config.yaml
model: "image embedding model"
dataset: "rendered rooms with furniture"
train_examples: 72500
image_size: 40
crop_scale_min: 1
horizontal_flip: false
targets: ["floor"]
num_classes: 32
embedding_dim: 64
arch: "vit"
norm: "layernorm"
norm_position: "pre"
activation: "gelu"
mlp_ratio: 6
head_dim: 16
fused_qkv: false
bias: "none"
qk_norm: false
parallel_block: true
dropout: 0.05
inner_norm: false
drop_path: 0.05
patch_size: [4, 4]
conv_stem: true
layers: 8
width: 192
positions: "conv"
pooling: "mean"
am_softmax_margin: 0.2
am_softmax_scale: 30
init: "trunc_normal_002"
residual_init: "zero_last"
optimizer: "nadamw"
lr: 0.00086
beta1: 0.9
beta2: 0.99
eps: 1e-08
l1_shrink: 0.01
steps: 36400
batch_size: 64
epochs: 32.1
lr_schedule: "linear"
final_lr_fraction: 0
warmup_steps: 3640
weight_decay: 0.3
Rows from block 4 of a small image embedding model, named by matrix and row number. Rows with one number belong to one neuron. Each number is 128 + 24 x the weight over its row's rms, rounded and kept within 0 to 255. All counts start at 0.
After each neuron's rows are labels from the 100 images, of 14976, where the neuron reaches its highest value: "top examples" is what is common among them. Only what is clearly more common there than usual is listed. The data: rendered rooms with furniture.
# fc1: MLP up (model.blocks.4.mlp.fc1.weight, 1152x192), inputs 0-95
# fc2: MLP down (model.blocks.4.mlp.fc2.weight, 192x1152, transposed), outputs 0-95

fc1.261 [143 120 131 104 123 122 131 126  86 129  66 128 148 121 115 117 128 131 127 126 128 125 131 130 126 126 137 132 123 145 122 129 107 209 138 105 127 147 131 128 113 115 128 125 129 118 133 136 136 123 131 130 150 124 129 131 128 128 127 133 144 134 130 127 130 128 130  78 129 109 128 127 128 114 138  94  89  25 143 129 125 125 122 132 130 111  61 141 122 127 101 133 112 122 159 128]
fc2.261 [106 128 128 154 125 128 123 124 167 132 143 128  81 126 159 124 129 124 122 119 127 145 123 130 126 132 125 127 131 120 142 128 144 114 122 148 114 123 117 124 127 113 127 130 121 132 115 130 126 132 139 113 141 127 123 151 115 146 127 108 129 131 129 134 132 138 138 190 131 135 132 127 130 122  90 129 150 138 120 113 131 128 139 112 121 126 210 136 122 121 126 129 131 129 124 138]
top examples: count: four

fc1.186 [122 128 130 123 113 128 118 131 128 123  98 129 184 126 125 110 127 119 132 122 109 128 129 129 138 127 129 154 115 136 125 128 116 129 125 135 131  90 144 134 118  34 132 135 129 126 133 130 149 104 135 130 100 140 148 198 130 100 128 124 114 130 129 137 126 128 144   0 132 124 132 116 109 118 127 140 125 137 122 125 126 126 121 137 131 125 170 139 124 113 109 140 140 126 113 122]
fc2.186 [144 129 149 129 128 126 152 113 199 133 152 135  93 145 117 163 136 127 110 116 126 135 129 110 119 131 125 113 135 129 137 129 134 109 134  72 153 145 118 144 121 136 120 131  90 145 121 168  88 135 140 128 186 132 154 116 121 169 123 119 128 129 128 123 125 125 131 255 131 123 130 131 143 113 105  39 111 108 131 121 141 126 135 120 136 141 107  98 167 125 124 112 135 156 140 110]
top examples: count: four

fc1.363 [111 124 126 170 131 129 142 135 147 114 226 133 117 124 148 126 123 123 161 132 151 128 131 128 140 129 108 131 131 129 133 129 142  86 115 162 125  99 124 121 142 128 130 137 128 140 109 131 128 110 112 127 118 130 120  95 133 137 131 111 112 119 125 126 123 123 126 131 139 169 130 128 108 141 123 138 201 188 110 120 122 140 134 129 122 125 255 111 184 127 129 130 124 131  49 130]
fc2.363 [166 119 132  96 138 123 128 128 116 131  81 119 160 131  81 139 123 132 102 134 134 123 144 122 128 136 113 123 130 137 123 123 124 107 138  92 137 134 126 137 128 128 128 125 135 125 142 117 130 129 120 160 124 145 153 197 140  93 119 145 123 113 128 121 141 117 115  48 116  76 121 131 129 127 131 171  63 125 152 131 124 126 114 131 128 160   0 131 132 135 133 122 125 144 160  84]
top examples: floor: striped

fc1.362 [152 120 133 127 168 119 138 121 160 129 137 119  87 164 121 148 128 138  89 130 104 127 115 125 111 131 126 158 127 128 124 133 127  98 119  65 138 150 115 129 133 138 111 123 127 149 191 103 125 167 130 128 221 141 133  68 118  90 128 127 132 127 128 131 123 121 128 133 125   6 130 126 114 147 129 124 101 144  57 129 134 120 145 128  97 152 103 119 145 126 115 191 108 127  80 113]
fc2.362 [120 127  84 122 126 130 138 122 113 134 106 129 113 121 121 124 139 132 115 134 137 121 127 132 146 131 134 125 128 126 131 127 133 142 132 230 139 117 168 135 128 141 160 120 123 131 115 155 159 105 132 103  21 120 135 181 129 120 123 122 126 132 123 118 113 117 134 139 132 253 109 133 134 141 110 118 144 101 109 122 132 121 132 174 153 129 150 110 124 122 140  61 130 198 133 136]
top examples: barrel; largest object: barrel

fc1.686 [128 127 125 132 112 121 176 120 123 128  17 129 225  94 129 114 126 123 180 112 128 128 137 134 150 129 128 123 120 131 138 127 128 222 121 132 126 137 125 127 119  97 142 133 130 128 124 125 128 119 128 130   0 133 125 156 141 107 126 131 142 128 129 121 132 130 122  27 130 133 129 111 133 107 134  40 144  79 121 127 124 132 122 129 134 123 134 141 124 131 132 130 135 139 148 117]
fc2.686 [126 132 129 128 130 128 122 120 187 134 162 134  58 141 126 128 124 124 111 127 116 147 126 119 131 125 133 131 132 122 121 123 123  87 130 123 134 106 128 126 142 139 112 129 125 129 120 134 120 140 105 135 255 130 134 110 122 177 128 122 125 127 129 133 138 129 136 138 122 140 140 131 130 112  91 133  99 154 151 127 127 128 129  51 129 132 119 108 133 126 122 121 119 111 113 132]
top examples: barrel; largest object: barrel

fc1.343 [134 131 127 108 128 136  87 129 113 129 128 128 137 128 120 124 114 128 115 126 117 164 130 126 124 129 134 122 119 127 113 140 106 218 120  95 118 128 167 127 118 122 129 129 129 119 130 135 130 127 129 137 163 127 128 105 128 131 128 125 128 127  50 127 133 114 121  92 129 142 130 129 123 126 112 126 121 238 150 132   1 148 117 130 118 135 123 132 115  35  96 125 128  98 123 133]
fc2.343 [139 130 140 134 150 125 160 128 158 132 133  91 128 129 130 125  75 131 127 122 130 124 126 124 115 124 122 120 128 128 136 133 126 129 126 110 129 135 116 117 130 133 127 128 126 127 131 119  43 138 110 129 151 130 134 128 130 126 129 128 123 126 127 141 137 132 128 229 127 122 125 126 114 131 207 101 127 110  65 125 129 127 126 196 126 126 128 141 125 124 133 128 135 133 131 131]
top examples: floor: striped

fc1.535 [128 141 119 142  99 133 137 150 131 122 128 131 144 121 148 103 116 124 163 127 141 133 142 142 139 135 113 108 128 125 136 130 113 139 134 151 121 124 118 128 103 120 139 152 139 125  84 135 128  83 122 130  51 114 111 209 156 148 128 119 127 126 126 121 125 126 118  98 136 187 113 122 146 121 180 135 190 103  98 127 115 144 154 131 141 115 152 109 146 125 124 120 129 130 122 128]
fc2.535 [138 121 149 110 135 121  54 125 138 127 150 127 132 126  93 136 125 129  97 129 111 131 128 129 119 126 123 130 121 127 126 120 128 127 135 113 127 125 122 129 131 128 124 126 127 128 148 113 126 136 128 140 203 152 126 103 134 149 128 138 134 121 131 128 120 123 133 108 111  68 129 128 127 120  48 105  70 128 195 128 133 119 104  92 129 126 132 130 127 136 128 157 123 105  83 126]
top examples: floor: striped

fc1.127 [125 110 130 139 133 123 189 132 150 130 105 124 178 119 129 121 122 129 128 120 143 128 140 124 142 119 121 129 121 146 126 133 101 138 123 110 128  92 107 128 126 142 132 127 128 132 135 140 127 112 133 136 102 137 132 149 134 124 127 129  68 126 131 112 130 128 125  95 143 112 131 136 140  96 123 209 136 156 120 131 130 124 118 132 136 119 123 177 134 131 124 122 152 131 126 125]
fc2.127 [134 131 161 131 128 126  90 119 109 136 111 133  53 143 119 137 137 117 125 123  99 135 125 126 104 133 140 126 133 120 131  98 153  98 126 123 129 136 130 149 138 113 112 129 115 137 107 126 111 128 149 123 132 127 131 134 127 136 118 135 117 125 127 122 147 117 137 151 127 144 133 134 128 127  15  64  85 128 129 122 120 120 143  95 132 140 160 111 138 129 126 130 125  96 132 126]
top examples: count: four

fc1.352 [113 132 129 131 122 114 149 125 127 120  55 129 175  83 180 131 126 125 166 130 141 128 136 131 190 128 126 132 124 135 141 126 130 140 140 156 108  71 133 125 123  90 165 133 129 131 101 124 137 121 129 124   0 135 110 146 138 130 128 126 108 124 129 125 132 129 128  66 128 140 131 122 128  95 167 228 152 127 133 126 128 127 127 128 130 123 188 145 128 130 135 126 134 186 194 128]
fc2.352 [145 136 133 110 134 134 127 126 143 136 203 133 108 156  98 128 125 129 111 135 100 145 131 113  64 133 136 120 137 124 119 131 114  86 116  63 142 127 124 128 143 137  93 129 126 129 128 157  84 130 122 158 255 125 138 116 126 176 125 134 133 124 130 128 148 131 116 166 126 125 141 129 125 114  67 118  80 141 133 127 120 128 137  49 130 150  78 108 148 126 121 119 124  60 138 128]
top examples: floor: plain

fc1.179 [154 113 135  76 130 113 157 123 113 132   0 115 130 128 116 128 126 130 125 128  94 123 128 128 129 127 140 129 116 127 124 131 116 134 133  41 131 127 121 132 117 133 128 127 128 130 156 124 142 129 115 136 163 132 129 119 125 135 128 135 134 133 129 126 123 124 119 109 131  67 128 124 127 121 194 115 106 123  97 133 135 128 132 128 120 127  50 152 118 130 100 137 129 136 136 123]
fc2.179 [ 92 132  91 137 129 129  84 117 132 131 255 131  71 127 129 124 129 128 118 130 143 130 127 131 137 126 122 131 132 125 128 119 132 126 117 201 112 122 130 129 134 127 139 122 122 135 106 134 136 129 154  96  69 135 127 146 127 131 124 108 133 134 133 123 123 122 156 146 133 215 126 121 127 129  95 137 127 123 120 125 129 124 134 107 126 127 226 108 124 127 137 119 125 128 130 143]
top examples: count: four

fc1.254 [123 129 137 139 126 131 176 124 124 127  43 123 188 115 147 113 127 122 181 109 142 128 131 135 159 131 125 124 124 135 128 135 127 130 131 192 121  91 134 129 128 112 152 126 131 140 129 122 132 127 125 118  32 126 126 163 137  98 125 118 130 128 125 129 125 122 128   5 124 116 135 118 123 112 129 255 155 109 117 127 127 129 126 131 144 119 193 149 128 127 137 134 149 133 121 120]
fc2.254 [171 131 147 112 137 129 132 119 173 133 150 128 124 143  48 128 124 127  99 135 127 132 128 124 127 133 131 128 129 127 121 123 110  75 127 104 156 129 115 128 135 139 110 125 127 129  99 155 105 147 113 142 211 136 149 119 127 160 128 128 135 126 138 122 129 128 128 229 113 193 128 128 130 118  72 113  80 134 133 128 129 128 135   6 133 146  63  94 140 126 123  93 112 146 104 139]
top examples: barrel; largest object: barrel

fc1.600 [130 130 131 102 127 123 102 127 139 129 132 129  90 166 112 129 129 131 136 139 108 128 121 127 112 128 136 132 127 107 123 122 134 123 128 128 136 165 126 132 127  92 108 131 128 120 159 121 128 126 127 128 255 136 136 142 118 121 132 130 133 126 128 131 123 128 132 106 127 123 130 130 121 138 115   0  70 115 126 128 128 117 127 131 125 130  16 114 126 128 104 177 117 113 128 121]
fc2.600 [109 126 110 138 122 100 155 125 118 127 152 130 126 114 124 126 140 138 107 122 126 119 128 130 190 122 124 122 126 134 138 126 110 181 123 146 122 133 165 123 118 136 176 128 122 138 133 149 132 125 121 104   8 115 119 134 125 118 123 121 129 142 128 129 114 127 133 148 152 134 112 127 134 155 172 122 189 120 125 138 132 123 119 175 125 115 195 125 140 128 147  97 150 255 220 125]
top examples: barrel

fc1.718 [129 131 116 112 152 119 206 125 181 135 146 121 101 160 140 149 128 151 134 123 126 124 123 127  96 127 124 122 135 127 135 128 146 127  89 119 138  96  96 142 148 149 109 128 118 132 155  81 129 146 117 138 150 146 137 118 123 109 130 130 156 130 126 129 128 124 130   6 131  11 139 130 125 132 122  92 130 161 124 136 150 108 130 131 134 127 121 176 172 141 134 140 133 130 128 122]
fc2.718 [125 134 133 130 118 129  98 122  66 138 122 129  95 134 129 127 130 126 122 123 101 133 121 126 208 140 140 136 127 126 123 100 137 130 119 178 127 174 139 122 130 143 141 127 140 125  96 141 111 117 139 125  38 124 127 154 130 126 126 131 125 128 126 104 128  98 141 191 135 229 125 133 128 129 118 121 136  89 121 132 123 128 122  95 135 121 140 101 115 127 132 116 115 128 133 146]
top examples: count: four; floor: brick

fc1.109 [103 132 127 136 117 106 110 138 127 116 152 138 163 114 139 127 125 126 161 123 118 126 129 134 126 135 119 131 123 132 128 118 152 156 126 255  67 206 158 127 124 102 124 135 129 124 110 137 119 117 124 127 110 134 130 156 130 115 132 127 123 128 138 127 129 128 129 155 139 171 128 126 113 128 197 125 127  95 119 123 119 130 129 132 140 132 255  94 124 133 148 152 126 129 121 126]
fc2.109 [144 128 145  73 130 124 135 127 117 133 125 127  90 128 114 134 122 119 128 116 111 143 129 105 164 129 136 123 127 134 125 133 121 119 130   0 137 129  97 136 132 133 131 127 127 131 158 151 143 125 127 146 169 123 139 115 129 159 127 139 115 123 124 134 137 132 128  65 122  61 134 129 131 122  69 109 120 160 174 125 128 115 105 127 138 132   0 141 141 134 105  99 134  72 131 102]
top examples: floor: striped

fc1.693 [125 127 132 133  98 127 140 126  79 127  73 126 151 103 103 127 125 115 119 111 141 125 129 128 164 128 127 132 125 131 124 127 136 138 150 126 129 129 154 131 115 127 142 131 130 127 126 110 126  98 129 126 106 129 122 146 154 137 129 121 141 130 135 129 135 128 124 255 122 179 131 112 129 110 181 220 139 125 151 127 124 139 121 128 129 106 140 103  98 135 127 104 156 171 131 103]
fc2.693 [126 137 128 147 131 123 130 125 173 129 146 131 125 135 166 161 128 124 144 124 128 149 132 127  44 122 132 106 128 129 128 134 103 105 125 103 118 125  69 125 136 123 100 129 124 133 135 138 132 142 126 142 164 125 124  55 125 140 132 125 122 127 129 144 146 162 128  34 129  43 131 127 141 120  66  51 113 157 129 129 126 140 138  70 118 138 109 153 154 131 146 132 142   0 100 133]
top examples: floor: plain